From a checkpoint of a small text-conditioned spectrogram diffusion model: 10.3M parameters, norm layernorm.
Rows from expert 15 of block 3 of the text encoder, named by matrix and row number. Rows with one number belong to one neuron. Each number is 50 + 12 x the weight over its row's rms, rounded and kept within 0 to 99. All counts start at 0. After the name is the row's rms in percent of the matrix's.
# up: expert up (text_encoder.blocks.3.mlp.up, 16x128x256), inputs 128-255
# down: expert down (text_encoder.blocks.3.mlp.down, 16x256x128, transposed), outputs 128-255
up.73 018:43 46 34 44 61 62 50 52 60 61 60 61 53 30 66 54 43 61 43 43 42 40 52 71 45 51 51 39 48 70 40 52 56 45 60 59 58 43 48 54 51 45 50 48 44 62 47 49 46 46 78 51 60 60 54 69 54 23 50 63 39 41 39 52 47 54 56 69 55 67 35 58 69 31 50 39 51 60 61 52 53 35 39 40 70 56 61 33 51 47 55 53 38 64 34 53 33 62 56 55 54 43 39 45 40 48 63 42 37 32 73 60 46 55 39 53 43 51 56 53 32 54 50 26 60 53 59 35
down.73 028:46 66 31 50 40 47 60 56 53 63 41 26 47 44 56 64 53 76 38 47 45 40 71 48 68 45 46 45 65 58 64 45 50 68 36 58 50 32 44 65 44 50 36 65 54 56 60 59 66 38 68 69 67 59 43 41 62 43 47 31 60 40 61 63 55 53 56 56 33 41 38 63 43 63 55 50 42 34 20 56 45 39 71 51 43 48 63 35 29 49 63 33 44 38 66 37 49 63 53 46 39 57 55 64 41 37 53 67 34 58 42 61 47 50 45 29 57 54 32 76 49 67 53 54 48 53 55 48
up.74 250:60 51 80 75 72 61 44 49 55 48 57 87 64 45 89 72 51 70 58 51 61 63 53 56 52 49 55 53 68 44 61 22 49 81 58 57 38 54 42 42 57 69 45 53 54 58 60 30 37 61 32 56 55 48 51 50 59 53 48 37 69 53 52 44 41 58 85 63 62 41 35 59 45 36 36 47 53 69 49 51 54 54 71 51 41 38 54 51 49 54 52 36 63 51 50 54 49 34 36 65 72 59 51 52 60 54 52 48 35 41 43 30 56 55 62 42 49 50 72 57 47 43 42 39 49 61 52 59
down.74 228:36 40 57 60 40 43 41 56 54 45 54 49 68 43 36 67 57 57 43 52 40 56 49 62 38 57 72 60 59 30 54 21 52 52 69 60 55 37 45 50 63 61 34 56 79 45 45 45 61 46 24 62 72 60 55 47 56 57 49 30 66 32 61 67 61 46 68 44 34 54 46 58 53 35 66 60 35 46 38 47 47 49 69 37 43 35 34 66 33 45 28 45 52 62 51 54 53 40 54 55 50 53 41 60 69 62 44 49 40 26 37 26 59 39 56 47 44 54 43 30 45 60 55 39 56 70 23 59
up.75 018:72 41 42 46 55 56 41 30 40 69 39 38 56 63 29 59 52 53 53 71 56 60 44 52 40 37 71 79 41 50 34 52 54 40 41 35 60 44 39 46 35 37 47 37 46 51 43 50 54 29 54 46 45 43 71 54 62 29 58 62 47 42 53 52 38 25 44 70 50 54 59 69 49 34 59 63 26 37 65 54 61 51 54 45 42 65 74 44 60 44 47 37 60 43 64 73 34 38 57 29 59 43 60 43 70 48 49 80 63 39 36 43 37 50 29 46 59 23 59 68 54 36 49 62 48 55 54 47
down.75 025:71 62 48 51 42 54 32 58 45 48 56 68 52 30 65 45 52 62 40 58 54 37 39 47 42 63 44 52 61 56 41 46 39 42 56 54 45 48 53 29 51 51 52 51 50 66 65 44 39 36 35 54 62 34 54 27 54 20 42 38 44 59 44 31 60 26 53 50 21 60 48 62 47 28 31 58 47 57 47 57 59 51 53 52 53 35 62 71 36 64 42 53 51 60 64 53 49 42 54 64 65 51 43 47 37 55 50 31 56 49 45 49 44 32 27 54 66 54 70 48 50 73 52 60 44 52 56 51
up.76 017:46 42 51 53 39 54 53 41 69 52 51 43 59 24 34 39 35 56 37 74 55 63 57 64 28 54 35 73 39 58 32 52 63 61 72 63 65 73 54 67 63 66 69 53 31 65 51 44 58 52 33 46 34 55 64 47 61 61 45 48 69 48 41 59 60 43 61 64 45 65 40 65 45 56 55 59 39 44 49 52 49 57 52 41 50 64 49 54 57 58 42 45 47 49 24 35 51 52 48 27 40 41 44 54 51 68 46 30 37 37 54 66 46 29 44 60 59 47 52 57 50 40 54 46 56 46 78 56
down.76 029:44 65 53 53 79 43 39 52 49 46 49 39 61 67 38 42 44 53 41 62 67 38 53 65 50 66 40 52 47 49 56 42 53 55 45 38 31 51 55 57 57 61 59 45 52 72 44 60 44 54 55 72 77 71 61 33 44 61 46 55 30 41 42 44 51 61 48 43 35 65 45 46 24 40 23 42 61 60 52 46 46 54 34 32 29 58 61 25 55 63 52 50 51 34 59 47 59 39 57 41 47 39 59 54 53 66 42 40 61 44 55 58 49 21 45 41 57 49 54 57 51 65 55 46 63 37 41 47
up.77 018:38 47 64 19 35 43 51 46 38 49 55 49 41 56 47 43 68 41 59 49 51 38 57 41 47 51 43 26 65 51 56 73 67 61 37 52 55 50 60 66 56 46 44 50 72 61 66 60 53 58 55 68 50 81 67 31 58 31 58 46 55 51 58 59 45 42 52 65 53 38 71 49 36 45 55 42 69 72 44 50 49 74 47 56 47 33 45 58 48 49 60 47 38 53 51 60 41 32 66 64 36 47 35 47 42 53 71 32 74 49 38 60 38 35 48 43 56 46 63 54 33 39 66 32 41 37 57 78
down.77 028:40 58 42 50 75 43 51 70 49 51 59 54 37 34 41 67 48 57 47 55 57 54 40 68 47 54 58 49 50 34 58 51 27 26 30 47 33 71 31 20 63 47 66 35 62 41 54 45 61 44 36 60 51 62 45 41 57 66 41 47 65 63 62 86 42 48 47 74 67 43 33 39 43 37 58 55 27 50 41 47 38 45 40 68 60 50 51 65 69 50 38 52 50 47 48 48 56 47 48 55 45 56 47 36 33 61 52 47 47 51 45 32 69 42 47 41 40 50 45 37 43 61 36 60 54 49 56 38
up.78 017:66 54 50 47 57 69 50 53 39 42 51 71 53 59 60 77 50 42 60 66 46 33 46 76 24 45 58 45 36 42 43 54 62 54 55 66 40 49 56 51 42 65 33 48 25 49 49 45 66 54 23 59 46 52 81 57 53 28 44 51 50 41 50 60 57 66 54 73 37 37 60 47 53 47 57 50 44 46 59 53 58 61 66 45 58 56 55 63 41 68 38 49 39 58 46 45 39 68 35 76 48 56 35 42 56 54 46 55 53 23 50 38 69 48 56 42 41 33 58 68 57 63 66 25 55 54 27 48
down.78 029:42 31 54 49 56 71 28 66 52 48 51 37 51 60 51 39 55 51 46 73 55 54 59 38 47 33 58 28 48 49 37 40 55 37 48 50 46 49 66 69 54 49 74 59 45 46 61 49 31 61 49 59 45 27 52 67 64 56 56 72 53 55 50 36 25 60 57 64 14 44 41 61 43 46 40 34 43 29 55 55 23 39 38 65 69 46 54 67 52 35 42 63 41 67 45 37 44 78 35 51 52 56 51 57 41 52 56 69 60 47 50 64 71 48 41 55 73 46 58 44 32 47 24 42 37 57 66 59
up.79 133:46 67 42 42 39 49 62 53 57 66 54 57 44 33 58 60 40 72 33 58 85 49 60 28 27 38 48 53 30 41 54 72 43 38 55 52 53 44 68 58 48 63 51 40 44 61 34 49 33 79 47 62 64 58 61 63 44 48 41 71 51 69 67 54 19 33 27 60 41 56 33 47 50 68 51 63 56 62 45 65 59 65 20 20 66 62 30 48 52 29 71 36 40 48 46 68 37 51 30 72 43 56 40 67 46 74 64 48 55 43 51 48 54 31 35 38 57 78 56 57 43 52 44 53 65 78 52 58
down.79 144:41 47 55 51 56 56 35 54 47 44 39 43 49 37 51 42 55 50 59 15 45 71 24 42 56 46 42 54 58 58 48 39 60 50 21 46 65 49 59 33 47 60 41 39 46 53 46 68 40 45 74 61 59 51 54 37 42 45 52 60 36 40 40 45 51 69 33 36 55 56 47 53 48 57 52 54 53 39 56 69 51 57 41 22 51 41 31 51 54 46 49 59 31 56 44 61 58 62 79 42 35 57 57 42 44 48 51 52 31 63 52 51 60 60 58 39 21 59 23 67 48 66 51 51 57 27 31 59
up.80 018:39 39 60 36 52 57 59 57 43 55 52 32 51 37 40 46 40 61 54 79 54 42 50 35 47 51 55 47 73 52 47 41 30 42 29 43 42 53 57 39 55 38 52 66 55 32 58 36 55 65 32 72 63 57 77 42 65 57 57 57 46 60 49 37 72 50 43 58 33 43 65 61 74 55 37 48 44 35 51 60 54 66 66 35 51 48 61 62 58 19 66 39 50 59 47 55 33 59 51 64 67 34 59 36 61 31 40 46 35 44 46 55 25 55 45 35 63 52 43 40 35 62 64 55 25 50 36 54
down.80 028:44 43 34 25 53 43 32 62 41 63 76 49 49 48 50 62 54 58 44 50 48 67 55 56 47 28 42 55 64 51 54 49 46 61 31 45 40 56 56 79 51 60 53 47 59 48 18 55 47 35 55 60 76 47 70 73 37 36 72 63 52 25 37 53 37 57 60 44 50 43 60 54 58 60 27 63 17 54 51 65 59 50 47 48 60 51 28 37 51 48 55 49 62 44 47 56 48 35 33 71 67 57 51 46 61 53 48 50 43 71 69 30 47 56 63 51 55 61 52 61 54 44 72 35 35 50 70 47
up.81 161:33 30 71 60 51 55 67 69 60 35 63 47 46 35 66 42 48 56 32 57 67 50 54 51 57 45 38 43 37 51 53 55 58 50 53 39 54 51 68 49 44 67 59 51 37 46 60 56 37 68 63 70 65 53 59 42 49 41 53 51 35 36 23 69 48 55 66 62 64 23 44 48 48 52 47 33 53 45 50 62 44 56 27 32 61 40 44 62 57 36 42 59 00 41 39 47 48 64 66 67 57 61 45 51 49 56 63 42 36 63 49 56 57 35 33 42 52 50 53 69 51 51 39 64 60 52 40 74
down.81 175:33 45 56 57 62 54 51 42 67 39 72 40 57 55 41 29 32 33 61 43 20 45 41 39 51 59 44 63 37 40 57 52 27 37 66 35 49 43 27 31 53 51 63 66 58 57 53 73 37 64 47 46 37 56 44 49 38 39 40 35 28 49 47 63 42 53 46 43 50 60 50 59 51 59 72 42 60 46 46 53 50 35 37 65 49 35 33 55 37 61 24 43 41 51 52 51 64 45 53 47 45 69 64 30 38 48 60 22 36 75 56 56 59 40 27 38 61 49 35 46 45 49 29 62 58 42 33 71
up.82 019:53 52 64 50 47 55 61 17 48 62 54 49 50 23 76 37 36 33 39 79 42 36 34 41 42 45 58 56 61 49 32 46 38 56 49 63 49 18 63 50 44 47 68 60 63 58 65 48 53 49 50 67 64 74 69 47 55 36 58 56 58 37 50 48 57 42 49 49 29 56 42 42 64 38 59 32 44 50 49 40 53 78 60 59 48 67 55 25 53 50 51 21 55 48 37 58 37 53 46 61 36 44 69 57 37 51 70 44 59 44 59 43 45 50 56 49 64 47 57 50 56 63 44 48 73 74 74 28
down.82 029:41 25 58 45 47 43 52 60 48 46 48 44 58 61 38 39 75 63 59 55 69 45 59 55 28 43 42 52 50 59 52 46 40 38 59 74 37 52 44 46 51 64 37 40 48 51 62 60 58 52 61 36 68 38 56 73 52 47 20 40 40 54 62 59 47 58 54 61 30 56 43 49 40 51 31 45 54 46 72 45 40 43 35 63 24 61 49 55 43 81 41 68 69 63 60 66 40 53 52 52 36 80 38 48 53 32 44 45 49 54 58 53 61 52 27 55 57 36 46 33 50 48 58 50 57 61 54 45
up.83 017:39 77 50 44 67 42 55 47 54 47 44 67 44 54 44 47 64 31 43 62 75 45 55 74 54 36 33 50 43 71 43 43 56 57 48 58 56 53 47 40 21 55 49 38 59 69 44 39 57 29 46 25 68 45 46 38 57 66 55 52 48 30 55 41 24 37 33 43 55 48 60 66 57 38 39 62 62 54 58 47 25 65 60 56 39 64 72 60 62 58 46 45 58 58 57 57 34 25 39 59 65 47 54 41 32 62 56 62 79 41 42 48 46 44 44 20 53 68 33 46 39 57 57 60 60 39 54 57
down.83 027:58 63 66 44 46 39 57 54 54 54 64 67 47 46 30 54 48 60 63 33 53 36 69 48 75 40 30 35 42 53 63 40 33 40 50 28 31 41 45 63 63 48 34 60 78 35 62 49 48 31 56 73 57 51 52 44 55 27 52 53 24 66 31 50 53 54 61 45 67 56 50 70 41 27 64 55 48 76 70 63 45 38 45 72 29 51 52 61 52 48 50 58 39 36 52 56 54 41 61 42 58 63 54 65 52 59 65 40 56 38 38 42 41 49 56 60 49 56 45 52 59 57 39 44 51 35 74 36
up.84 265:47 59 59 87 62 48 31 48 63 51 47 56 21 48 62 65 54 87 56 51 36 56 53 83 61 47 41 56 30 48 44 51 44 68 40 52 35 50 34 44 31 41 65 55 54 52 71 40 40 49 39 47 61 42 52 44 61 45 40 47 79 55 35 52 39 50 41 63 57 50 32 56 53 39 31 44 49 66 47 50 41 50 49 42 50 71 77 48 53 55 54 53 33 62 66 58 51 33 25 62 39 40 48 84 65 52 53 43 55 49 50 48 75 48 70 64 53 38 76 57 47 55 60 19 49 57 38 69
down.84 257:42 33 29 59 56 31 47 72 62 55 60 20 54 42 44 52 65 51 35 54 47 50 33 68 28 46 47 43 49 33 47 52 47 45 45 40 29 28 53 49 30 36 51 60 38 52 44 69 63 53 49 34 45 45 54 35 42 60 37 56 57 39 62 51 59 37 44 36 57 44 69 38 61 30 54 45 47 88 56 43 39 43 43 31 59 38 57 44 39 44 36 67 41 43 31 26 56 74 42 43 62 54 37 44 18 41 52 54 64 39 43 36 50 27 29 50 39 43 49 65 59 48 52 32 50 47 27 77
up.85 016:55 20 43 76 38 53 56 59 41 58 69 58 51 56 44 58 50 70 54 53 61 36 41 74 69 59 65 46 53 60 43 68 41 43 37 48 55 55 39 40 49 27 72 32 43 48 57 70 65 48 65 62 55 53 72 59 58 35 64 38 43 49 56 54 40 70 57 64 29 42 57 37 56 33 30 52 66 48 43 49 59 71 46 46 58 65 62 52 44 45 41 26 64 72 29 41 37 51 48 70 27 29 40 45 27 39 40 51 67 56 62 50 36 57 69 50 57 51 60 66 42 52 46 26 48 63 62 62
down.85 026:26 59 49 58 61 67 37 22 48 36 49 55 50 73 48 34 51 39 19 20 56 57 49 43 46 19 58 31 35 65 36 48 57 34 47 25 52 63 44 38 57 36 49 45 50 30 38 66 55 65 60 60 67 35 37 34 62 51 43 64 25 49 45 58 43 69 62 49 62 63 62 55 60 62 41 56 48 50 49 62 27 42 37 47 47 33 70 42 57 71 51 56 34 43 38 60 34 49 53 66 28 32 52 68 51 43 62 48 71 51 64 47 46 42 35 57 26 42 59 58 39 39 35 47 51 45 48 51
up.86 018:61 56 30 52 67 58 47 39 66 70 40 53 53 63 67 73 52 48 61 63 60 34 57 78 29 48 57 40 34 50 46 31 46 53 60 64 61 53 35 74 48 55 58 61 39 65 12 62 84 62 36 47 43 42 56 52 51 22 64 39 45 34 44 49 30 46 45 59 30 50 30 57 66 78 52 41 33 36 55 67 28 55 66 35 52 56 53 60 49 52 56 51 57 37 55 54 42 60 61 52 36 44 49 60 42 51 41 43 31 44 70 39 50 57 55 55 37 61 70 43 68 57 40 32 74 56 45 66
down.86 027:63 52 64 26 64 60 37 35 41 51 65 83 62 55 30 47 53 55 89 38 47 66 78 34 46 67 54 38 50 34 45 41 33 33 47 29 43 36 61 46 43 48 48 39 41 31 54 58 47 44 53 40 54 52 29 48 30 73 47 57 58 34 66 67 30 36 56 28 66 29 52 53 51 43 52 48 64 52 63 43 61 27 46 30 51 48 44 25 61 53 47 34 45 50 56 50 56 51 56 57 68 74 59 42 64 46 44 64 52 59 51 42 44 48 40 33 55 69 36 37 69 55 66 68 51 48 63 43
up.87 020:50 54 63 69 40 62 23 41 47 65 54 45 30 22 62 60 42 47 38 64 49 32 60 51 30 30 39 48 43 44 42 58 57 61 53 59 38 58 69 65 62 44 55 55 36 46 48 62 68 54 67 45 70 39 55 45 57 59 57 59 53 52 61 46 32 55 66 67 38 46 60 75 67 59 44 60 38 46 53 62 49 63 56 59 56 68 72 40 60 20 33 48 44 40 41 78 54 56 49 63 30 55 37 60 48 47 73 52 63 53 54 56 64 69 35 32 58 38 52 65 58 57 56 45 56 45 53 50
down.87 028:57 55 61 53 24 45 31 54 56 70 26 49 47 51 50 38 31 60 55 48 32 38 59 60 47 65 60 55 52 53 48 31 49 46 60 41 62 32 52 59 37 41 54 56 65 56 48 75 60 46 50 43 62 48 62 46 60 36 53 37 29 55 37 36 35 63 35 60 40 46 46 41 43 48 40 39 51 73 38 46 58 45 56 58 30 43 40 69 42 41 48 44 37 45 48 45 49 69 44 51 51 44 72 52 56 38 42 65 46 34 37 66 54 53 64 62 55 43 56 51 31 51 33 53 41 51 55 53
up.88 019:32 34 49 53 65 66 45 69 58 49 42 34 44 11 52 52 46 55 62 64 20 61 23 59 54 45 47 49 83 52 51 68 62 45 69 53 39 64 52 59 50 76 53 39 49 54 29 58 72 42 43 54 48 63 67 47 72 38 60 43 26 55 75 58 50 58 63 64 55 42 50 66 57 56 53 57 28 50 55 60 54 70 42 66 35 45 50 47 59 38 52 60 50 52 37 47 19 45 53 58 55 42 63 42 52 52 69 37 34 33 72 50 40 56 40 37 65 50 56 51 64 49 49 70 78 36 67 61
down.88 028:44 60 41 37 43 49 46 56 36 77 42 73 36 51 28 53 48 50 59 39 30 46 39 36 64 55 38 30 55 60 66 53 37 55 48 53 43 22 64 56 31 71 48 44 44 51 39 45 64 68 52 26 42 57 57 67 50 40 48 42 58 55 59 69 36 41 55 53 55 73 41 33 48 68 45 53 48 50 59 59 49 34 58 50 50 57 63 50 42 17 37 41 52 64 30 54 69 53 56 61 35 32 66 55 46 50 56 42 69 50 32 65 48 54 50 36 58 49 62 70 43 57 53 72 43 47 60 50
up.89 019:45 69 53 62 73 44 43 39 63 54 29 32 49 55 67 47 31 48 31 47 56 40 59 55 48 44 56 48 64 61 31 61 57 49 62 47 44 60 52 38 40 56 58 66 57 63 58 34 66 42 60 50 52 47 55 49 30 42 44 40 21 43 50 18 42 52 59 40 51 49 50 28 35 37 48 57 65 70 54 44 48 30 61 57 29 55 32 65 70 74 68 48 55 42 39 47 42 66 51 59 65 63 33 50 51 36 52 39 58 53 67 62 56 75 55 38 59 72 46 47 39 60 22 55 69 32 35 51
down.89 027:46 50 38 58 41 28 53 46 40 38 59 32 43 53 58 48 58 19 34 71 69 51 55 55 46 54 49 37 38 65 41 33 54 54 48 32 41 70 31 51 59 57 64 40 66 47 46 53 61 26 46 42 63 44 44 27 58 19 46 48 61 27 54 30 73 46 60 32 46 49 45 58 37 51 58 55 46 53 44 37 65 51 25 53 55 56 54 49 36 64 41 43 17 68 37 71 39 44 40 60 57 42 50 50 60 65 41 49 54 35 78 49 53 56 67 45 66 35 41 39 38 60 41 55 53 58 50 53
up.90 017:66 48 50 67 69 63 55 46 59 48 46 36 53 33 46 51 48 33 43 50 46 54 78 66 55 28 68 43 63 32 54 35 45 39 42 41 43 63 47 53 47 47 65 36 50 56 64 24 39 49 62 41 59 49 60 54 59 45 50 68 33 51 51 35 32 51 48 36 49 46 44 55 61 41 46 57 62 50 50 68 48 56 42 33 48 54 46 62 34 46 52 39 38 49 42 58 22 63 35 49 30 22 55 42 49 47 68 27 72 71 50 53 43 62 67 56 55 66 44 56 51 36 48 54 44 27 61 40
down.90 027:63 48 42 58 29 55 31 47 39 53 61 36 38 50 37 39 59 37 54 51 46 57 32 38 46 63 36 33 30 89 67 61 52 61 64 39 45 49 47 34 45 44 45 36 46 43 61 32 44 56 53 46 27 54 62 70 42 34 55 43 45 59 34 56 28 75 56 36 57 48 59 50 53 42 35 52 48 42 47 58 50 52 66 40 34 53 56 46 29 46 35 63 55 53 47 55 57 65 46 64 76 46 50 75 58 40 42 44 54 62 71 65 45 37 57 64 40 57 37 46 51 61 43 56 47 74 54 44
up.91 018:47 32 36 57 63 61 41 41 32 54 53 58 48 51 35 43 40 45 47 66 38 30 45 60 11 56 66 25 65 58 63 81 56 52 41 36 42 41 60 48 42 76 58 46 50 61 56 63 60 35 41 32 41 56 51 49 62 46 35 70 54 56 30 52 55 47 53 39 35 53 39 68 54 53 71 60 37 55 32 51 34 48 65 53 55 47 47 40 42 70 42 45 49 41 33 61 42 56 51 45 74 38 49 56 62 62 48 31 51 43 58 39 40 68 50 52 54 20 55 55 49 58 34 57 37 26 56 48
down.91 026:72 34 55 45 49 67 64 37 45 55 39 46 45 54 43 50 49 69 47 45 49 55 52 63 45 66 53 54 58 62 32 48 60 49 29 16 62 64 43 47 73 55 66 34 47 73 44 53 54 61 46 68 49 39 40 33 54 48 30 52 29 47 35 34 23 61 42 44 61 38 51 52 42 61 68 59 76 56 79 48 55 45 25 43 49 51 38 36 67 61 55 42 54 45 51 45 76 32 53 55 42 48 65 46 46 43 51 47 71 43 53 48 47 69 45 41 34 69 62 58 38 82 41 36 50 46 52 49
up.92 274:39 49 69 46 38 53 65 75 61 55 51 49 39 42 50 62 49 68 25 47 71 51 58 39 47 49 45 30 35 42 58 55 41 48 49 39 42 43 74 90 52 37 53 44 23 50 40 43 62 80 56 43 46 52 51 48 55 40 55 99 40 58 51 50 55 45 48 44 58 34 38 43 41 58 56 50 50 60 52 52 38 52 26 22 58 67 34 56 68 17 50 47 23 47 47 67 50 42 70 82 44 28 57 58 37 50 51 45 62 64 47 60 70 30 54 35 49 49 51 61 61 59 52 46 53 54 53 48
down.92 259:48 34 71 54 52 49 46 52 44 45 55 54 53 38 54 37 59 47 65 10 35 50 28 49 61 47 58 70 52 50 47 38 28 35 42 33 63 46 47 29 69 60 49 43 59 39 40 78 46 58 69 54 61 53 53 45 38 40 40 39 49 58 34 52 37 65 28 27 53 46 42 62 40 57 55 62 47 29 36 44 53 47 39 31 57 57 33 36 54 49 49 63 34 61 49 59 51 40 68 33 42 69 51 52 67 46 61 55 24 64 58 60 40 50 33 40 53 40 37 56 55 51 44 57 60 47 41 61
up.93 155:51 79 48 61 40 63 32 33 30 40 51 38 25 39 63 49 53 51 54 58 63 57 57 34 35 46 57 75 47 48 27 56 45 60 49 65 43 52 36 21 44 51 47 43 48 49 51 41 27 78 53 52 33 57 69 55 55 49 51 26 54 70 62 55 32 53 38 77 60 60 42 68 66 64 51 59 49 53 51 65 55 63 42 55 62 45 42 34 44 64 62 60 57 47 56 55 33 32 39 60 49 61 52 67 45 68 64 48 47 47 35 32 53 46 50 55 53 54 74 52 55 44 54 46 67 63 51 58
down.93 160:44 48 37 48 56 31 57 46 42 58 37 40 51 50 38 54 54 55 34 47 57 63 44 67 50 58 38 45 48 68 53 60 65 47 41 52 55 33 65 49 27 57 52 48 52 77 45 48 39 14 50 44 46 37 36 42 55 43 62 61 63 38 43 38 47 37 61 40 40 42 34 39 51 50 55 45 42 39 61 70 50 42 47 32 43 37 59 52 65 44 50 41 51 42 47 38 77 77 48 50 54 61 66 58 38 40 21 47 62 45 86 66 43 54 51 62 31 65 38 54 49 63 64 51 43 25 45 44
up.94 018:42 27 35 24 57 53 56 55 39 48 46 54 48 50 58 59 51 54 34 35 58 12 63 61 47 20 63 34 88 37 62 53 54 48 38 58 61 66 51 29 41 37 54 51 52 35 58 42 53 26 57 57 35 48 54 50 53 52 44 35 61 40 48 50 23 58 51 69 63 45 68 53 61 48 47 69 65 38 48 51 57 65 46 49 50 46 54 67 61 33 52 46 48 43 62 40 36 49 52 60 35 31 34 46 31 55 58 59 60 59 55 52 40 35 56 45 50 37 43 46 24 34 53 53 64 46 46 69
down.94 028:56 52 58 48 67 42 73 29 49 47 58 60 57 53 30 51 31 49 47 61 64 57 52 36 46 42 51 50 38 38 55 40 61 48 59 46 45 71 44 57 57 21 38 65 69 55 55 47 14 49 45 63 60 36 50 46 57 78 47 33 53 33 48 35 52 44 71 53 62 55 42 33 33 49 52 51 44 56 44 44 57 52 42 42 54 48 54 29 58 31 67 61 54 34 37 49 57 60 71 31 57 47 60 43 49 58 65 58 23 36 44 29 60 70 53 29 40 39 47 45 54 50 52 71 30 50 56 34
up.95 139:47 50 51 41 42 40 92 62 55 52 53 55 61 68 47 56 37 57 29 44 82 52 56 54 41 51 46 35 40 53 59 72 61 43 59 35 50 48 74 90 39 55 47 53 40 48 43 36 50 69 58 51 50 43 36 45 53 47 48 88 46 51 48 39 53 44 56 45 42 56 44 36 32 66 56 62 54 56 51 37 46 40 42 45 58 59 42 55 57 17 53 28 26 51 43 52 59 49 22 66 56 43 58 43 39 39 39 51 57 52 51 55 69 31 53 39 48 72 46 55 63 55 58 68 37 49 39 53
down.95 145:47 44 66 57 30 53 28 57 46 49 50 45 50 46 57 53 55 40 57 21 55 67 34 37 57 40 48 67 43 45 36 38 37 54 32 48 59 55 44 27 51 55 37 42 62 44 45 63 52 62 70 69 59 68 56 47 42 58 44 40 52 54 51 53 43 55 18 36 53 57 53 63 66 51 40 50 70 31 49 80 54 50 40 50 57 54 36 34 49 45 36 48 50 56 45 58 66 44 57 37 30 61 55 39 43 50 46 40 25 49 44 48 44 45 51 30 31 49 47 59 43 47 46 57 59 46 45 71
up.96 018:29 70 34 57 48 57 68 51 70 35 49 31 51 43 69 43 38 44 32 53 50 51 43 23 30 58 45 51 78 54 77 47 27 50 65 39 59 50 45 50 32 50 44 48 52 52 71 51 54 37 68 69 35 38 50 49 30 44 60 66 49 38 44 49 47 56 58 61 49 28 54 65 58 32 43 43 60 39 31 68 41 49 39 53 34 73 40 42 32 44 41 43 58 34 52 48 41 52 63 43 61 46 36 38 61 54 66 60 40 51 32 65 64 60 50 56 61 51 56 54 47 47 75 42 45 39 66 38
down.96 028:41 71 42 47 47 59 41 63 37 44 68 50 67 47 61 47 44 41 49 58 55 59 38 29 21 71 45 52 62 61 38 70 36 53 47 49 54 60 25 60 48 82 46 53 58 60 47 50 61 59 44 48 48 70 56 33 58 31 38 29 29 51 43 60 62 69 46 50 48 58 42 43 26 35 52 49 54 50 44 19 72 47 46 40 62 38 40 54 78 16 47 39 50 64 34 57 57 59 42 53 36 59 41 39 62 16 60 55 67 27 62 58 63 70 37 58 33 34 49 48 48 51 61 39 49 47 62 43
up.97 017:41 40 34 51 57 47 66 67 45 50 39 50 80 45 35 31 57 45 44 62 63 37 55 51 47 34 46 51 73 72 60 46 50 43 36 41 50 54 55 48 50 60 52 34 50 73 61 38 42 40 43 52 46 40 47 51 53 50 61 46 48 68 29 64 52 47 45 76 35 58 56 51 70 65 72 47 37 60 32 47 47 60 68 22 47 60 83 32 49 41 43 41 68 44 70 54 42 53 60 49 52 61 35 39 44 72 72 62 69 45 40 49 62 50 48 45 40 57 50 43 60 45 45 66 58 44 67 42
down.97 029:49 74 58 54 58 46 49 49 38 62 57 55 63 46 57 74 54 25 52 38 44 47 46 63 55 54 45 49 63 37 49 50 32 62 61 50 37 43 48 50 61 53 39 54 41 39 45 75 62 36 53 31 40 63 50 41 46 57 53 47 39 79 51 47 60 44 43 46 37 49 38 45 41 49 35 36 61 50 41 59 37 61 71 41 40 62 49 43 59 47 55 68 55 38 67 58 54 76 72 55 48 65 54 40 56 40 28 21 42 59 48 40 60 24 51 58 44 59 33 50 54 45 78 60 58 63 73 64
up.98 017:42 62 58 45 61 58 65 55 48 40 42 45 33 25 65 71 63 40 41 54 51 60 57 50 41 49 62 45 47 58 34 48 62 39 46 43 41 44 54 56 29 50 58 23 18 61 72 60 44 27 47 38 49 52 76 51 64 56 53 76 40 49 67 34 41 49 42 39 37 38 51 42 51 44 27 29 44 43 47 40 58 59 48 66 39 65 53 39 54 63 61 67 60 54 19 78 23 55 33 49 59 46 71 54 46 60 64 55 44 54 70 66 36 37 69 55 59 34 35 50 56 42 60 54 92 42 63 56
down.98 030:66 53 39 53 39 45 58 53 76 67 65 63 29 41 74 54 60 60 51 52 68 50 40 39 44 59 52 70 43 45 57 56 49 60 54 39 42 38 47 46 56 45 81 63 46 55 52 61 32 59 61 42 55 47 35 51 52 40 64 36 67 46 67 56 51 45 61 41 51 70 49 65 46 59 46 35 48 49 48 31 59 54 70 67 61 57 64 41 58 42 68 55 50 38 64 39 50 62 44 53 57 66 72 50 47 33 51 35 47 56 63 28 60 52 79 43 48 36 64 50 33 68 35 51 28 51 76 42
up.99 213:45 58 35 35 40 60 29 43 44 48 45 52 16 46 56 41 53 40 44 61 38 46 70 51 22 44 48 59 34 55 47 67 61 60 55 53 36 46 40 30 50 59 53 49 44 48 56 51 33 52 53 59 72 50 60 55 46 41 47 22 68 61 52 53 32 44 54 89 46 46 43 71 64 42 50 38 55 46 46 80 42 56 41 58 52 31 39 73 47 51 59 59 22 61 38 52 44 39 33 66 56 78 55 65 68 75 60 42 43 52 36 53 59 67 45 44 50 57 74 58 41 45 25 52 56 63 47 54
down.99 213:72 55 37 43 51 41 71 34 42 63 49 43 62 48 33 43 37 45 40 44 49 57 42 35 61 65 40 41 40 73 57 63 60 68 38 48 50 40 49 56 34 60 61 40 57 70 40 53 30 33 38 43 45 30 47 55 19 38 59 56 46 36 44 57 45 24 53 34 52 45 49 46 46 53 63 36 44 61 67 55 62 48 41 42 75 34 49 51 47 64 44 52 38 69 43 39 61 82 61 30 45 46 48 62 46 37 46 62 57 44 77 57 36 67 42 75 47 59 41 49 50 59 73 43 48 23 32 48